config.yaml
train_examples: 90422
translate: 0.06
encoder_positions: "sincos"
decoder_widths: [64, 64, 128, 256]
precondition_frequency: 50
one_sided: false
warmup_steps: 1750
weight_decay: 0.05
Rows from block 7 of the encoder of a small model that predicts nearness at each pixel, named by matrix and row number. Rows with one number belong to one neuron. Each number is 128 + 24 x the weight over its row's rms, rounded and kept within 0 to 255. All counts start at 0. Numbers have three digits each. After the name is the row's rms in percent of the matrix's.
After each neuron's rows are labels from the 100 images, of 14976, where the neuron reaches its highest value: "top examples" is what is common among them. Only what is clearly more common there than usual is listed. The data: larger renderings of crowded toy scenes.
# fc1: MLP up (encoder.blocks.7.mlp.fc1.weight, 512x128), inputs 0-127
# fc2: MLP down (encoder.blocks.7.mlp.fc2.weight, 128x512, transposed), outputs 0-127

fc1.464 091:090129126112119118177141175146156172112141098103138136109084079132121165106108150150161129122172095131118106148163127134122118116102120132116144149127152104145134133095136114111096139130127126129118126129138132161115110133120119141097109089201105175165154172117138130171146105098145119117106090105081109136134141112117122125116107137068126147144075168149163139134124120152126111152169
fc2.464 086:147145134111113103139143132139107142099160146069140107108124134150139129096112118115109086139099132151139097122117139160112122145072116107105127146105147152107114117133124085154091164124163134097104197096146099120126158111123118106098142113132156159183112117085128132142140138143160176089137136118102124086113106152143127114130123111073129099115117188114139174145129116171125129140100
top examples: count: six

fc1.390 135:140173117157135131106120152069143137159171114094106142109115115123135129092126143130091130131151160168098099127137147100135094138173092166136163116116132147123140132106146093140140132104156128166079096123110102106132173114109121101161147128168170118160107133080135156104129143113121125098170132164088113135138147126141102139099106105125127118166112182116117106124131103170125139116164
fc2.390 122:138171158154165108124087106095142144112123114110109089123142180123142164168101134102141138142142120171140185106109165116117137136081178108080171142127114151178141113118134112154126149134143088130099121116094166118146171123136131094119146145124136100195139143124148149155139121128153138139102090135130122130149136120158144140157177165152106133116128134147103134146098137130129121161132
top examples: its colour: grey

fc1.230 133:096153084095136150149160133103150079147109149170126124166137121114124177093133108148136142114084112110087124149150139136162100143121171100149175146138153161101166131167132131116091133131100161104127162105155149109102141140138114109115104118137124141144098115121121174119130107175144152138161174091098142175150174128108142138120089127106125118131124114144111123131125120123146172131086
fc2.230 135:087117123188142082145098106129117137125134096126124125138104149176128082139104138118127131084153144130137116123127128101118141084171100159110109119142146114144085163065154127119114109167121135156150106129115124114121106100147121139179079111149115169105119108157129111113151164127108124088160091142122140122108117147152111097155133114174151153129142147124137151065114144123130083124132
top examples: pine

fc1.160 131:122128172157101156135081140122153136137106101120141138069128108112145126110124072150155117117176128130122107114092138133173118166158113152157134098077092136137123092124108159102139118089132112150102075104137095125094139124101133151124139118115182116113080130094117172099088125129142166168111101126136132092105115096159126145132135128122125138135158114143135156086113145141152124136147
fc2.160 127:112144064131131177138129171126141111136156102142125145128089146146117109108157156121106144097195146153118157137083143104109109096147149114086160146089088155124136101127122134152125131113132139131137167150165161138171138136128153095125150154128120108166137113106149129151140133153150123143120121136134128131167144123147133181158107159133133138099144180139159156124066148107102126164118
top examples: pine

fc1.214 096:143106096124094133133095114104109112101120146164088060117139111108113092167113112083125120128120124141174125121104145130096157114149107095126132095148124109091099111087158139136150109123109169133102118147126083121119121131095145185086159128128089142103131132140133142114179125125136170119109080134128116111118129139094126127121138095061128116144117104112079133098125135123088094131121
fc2.214 085:139106126130104121157117124107141120137150141112112136129155127153157111128084122113112114138081133129128128130139160197128143164159144136145132135161156110087097143125136133111134146111129187140080161122103160159128106135137103119098172133082135106113095136140084157096122142081169084136106147121109106136115145156106133105102145097150112134106127067105152119122061127124106120169113
top examples: its colour: black

fc1.113 125:105125120125125118105118182135134126144171121143166118154141147120139187141145090142151124126152123161097127074129133153113100127157113074128070116099103105143182139151147156146157145135115123169181117109101110157145112126124167156150134102129154098139138068131143128139127074148117106126126135158138162094112117153164137119128124114149109112129130098079134143101130163101112147117129
fc2.113 122:128118132134103073080158160126106105120116088103061116146150082148125129123172092110154112115100107145124105110128162112154133161139149105127112129109110131104130120141153125141149128109164111133172117106085147116085073092085133103154138163111078123077109102146141122131136101125145125111137153146145155125098131102137115163149116164141134107095134107093109125115145158111152150146117
top examples: count: six

fc1.412 132:112118112115061151116139161105132123147136123144099154141125100120135145103109116145135159120152126080118146132113092118128151152095079134130142099136125187118106180142141142067102158098129150120099136083174128142103112143094121145136130084110137105106096141143085139133149128095153179123124118133138154142106146117144129114140095095087115151144155133110085148112106100153139123177111
fc2.412 134:114175100156091163149122097158103138178116075150131179134145116161109104106147135100098114125121122105143077112142129126145115098117096185128137131160124124117129156150167141114117185081111117127148160127121141098085177107111152133107076128124140117129117097133146114093155093153090167129133112114096121103103132136129107112151144107119147117134119137140108136086128099122094121116138
top examples: pine; largest object: pine

fc1.88 088:114101137115114156161136122111133164130134146169120125145136155097135131130068147108110123092095130116158191130121108104145136106081161102149143149154167124104112156100136122144105099125134146110087124091140127062108137083111122175129111142126122118153147150133111098116129129082120161098160109090093155087148141134129107132165118106139176154096179110138136111124126104127106120128129
fc2.88 085:114121153154142142124123147157126121147141153149123126146146137125116138150106128149132151128150122159094132147152063156109110113099151131086118104128122152149176120082145163131111166128123154179161122170137133119116138076088141143166120162135116085165116145134172155096165136155118122135106147101109124120127113086159092164154185157123144155177152153128115141110117121124159124160117
top examples: pine

fc1.172 087:134092152121154110111128155116108087118148110132084150121109130141161135174139098159110136128086081133125113120144140111131144115096118087127133079122180107084149115150108157172093127155125141094105123130128124113156134160133134178142145132125112170156174141110116114137124081089128121088142104140120102136120136116133158150134081153155110111196142136153126128106101150099121129099092
fc2.172 078:122123158111110124152126127139130093153149109120137145118121147158130155138136132157113146129072131152119129146133147136126154139088105117087108067122137089082155112136102116152148146152128120117127124135093175128130120166095148161100102106109129143150107154095111177117144162076110180078166102129117112120154145143137159110078085146148139151145154133126147126090088175143117150127115
top examples: its colour: black

fc1.453 092:130118162143167161173118133113149073132139112127151122130137158131122124104124122088104117098123132106093119151107117106115121138153135160104107151127107114120159140133112075151103133125073115120112118160128097125148129109117127114110114121106152093095138112135122101161131111142101096151148117067073141118118114133108122157089157109070144106126179121134098170152146140180131141067145
fc2.453 091:104083104156145149161156127094104116116155140114102137116104121094108102097095105175102102132138123123093175130088107132126133159124150131113133156128182117135152133115187122163109128136132129138105124132151119143101132138107127130127073094139089117088121111152133061129148128114129114152144087104132151138091126134113137150110161125088129108175123128139109168175152125187111144142123
top examples: pine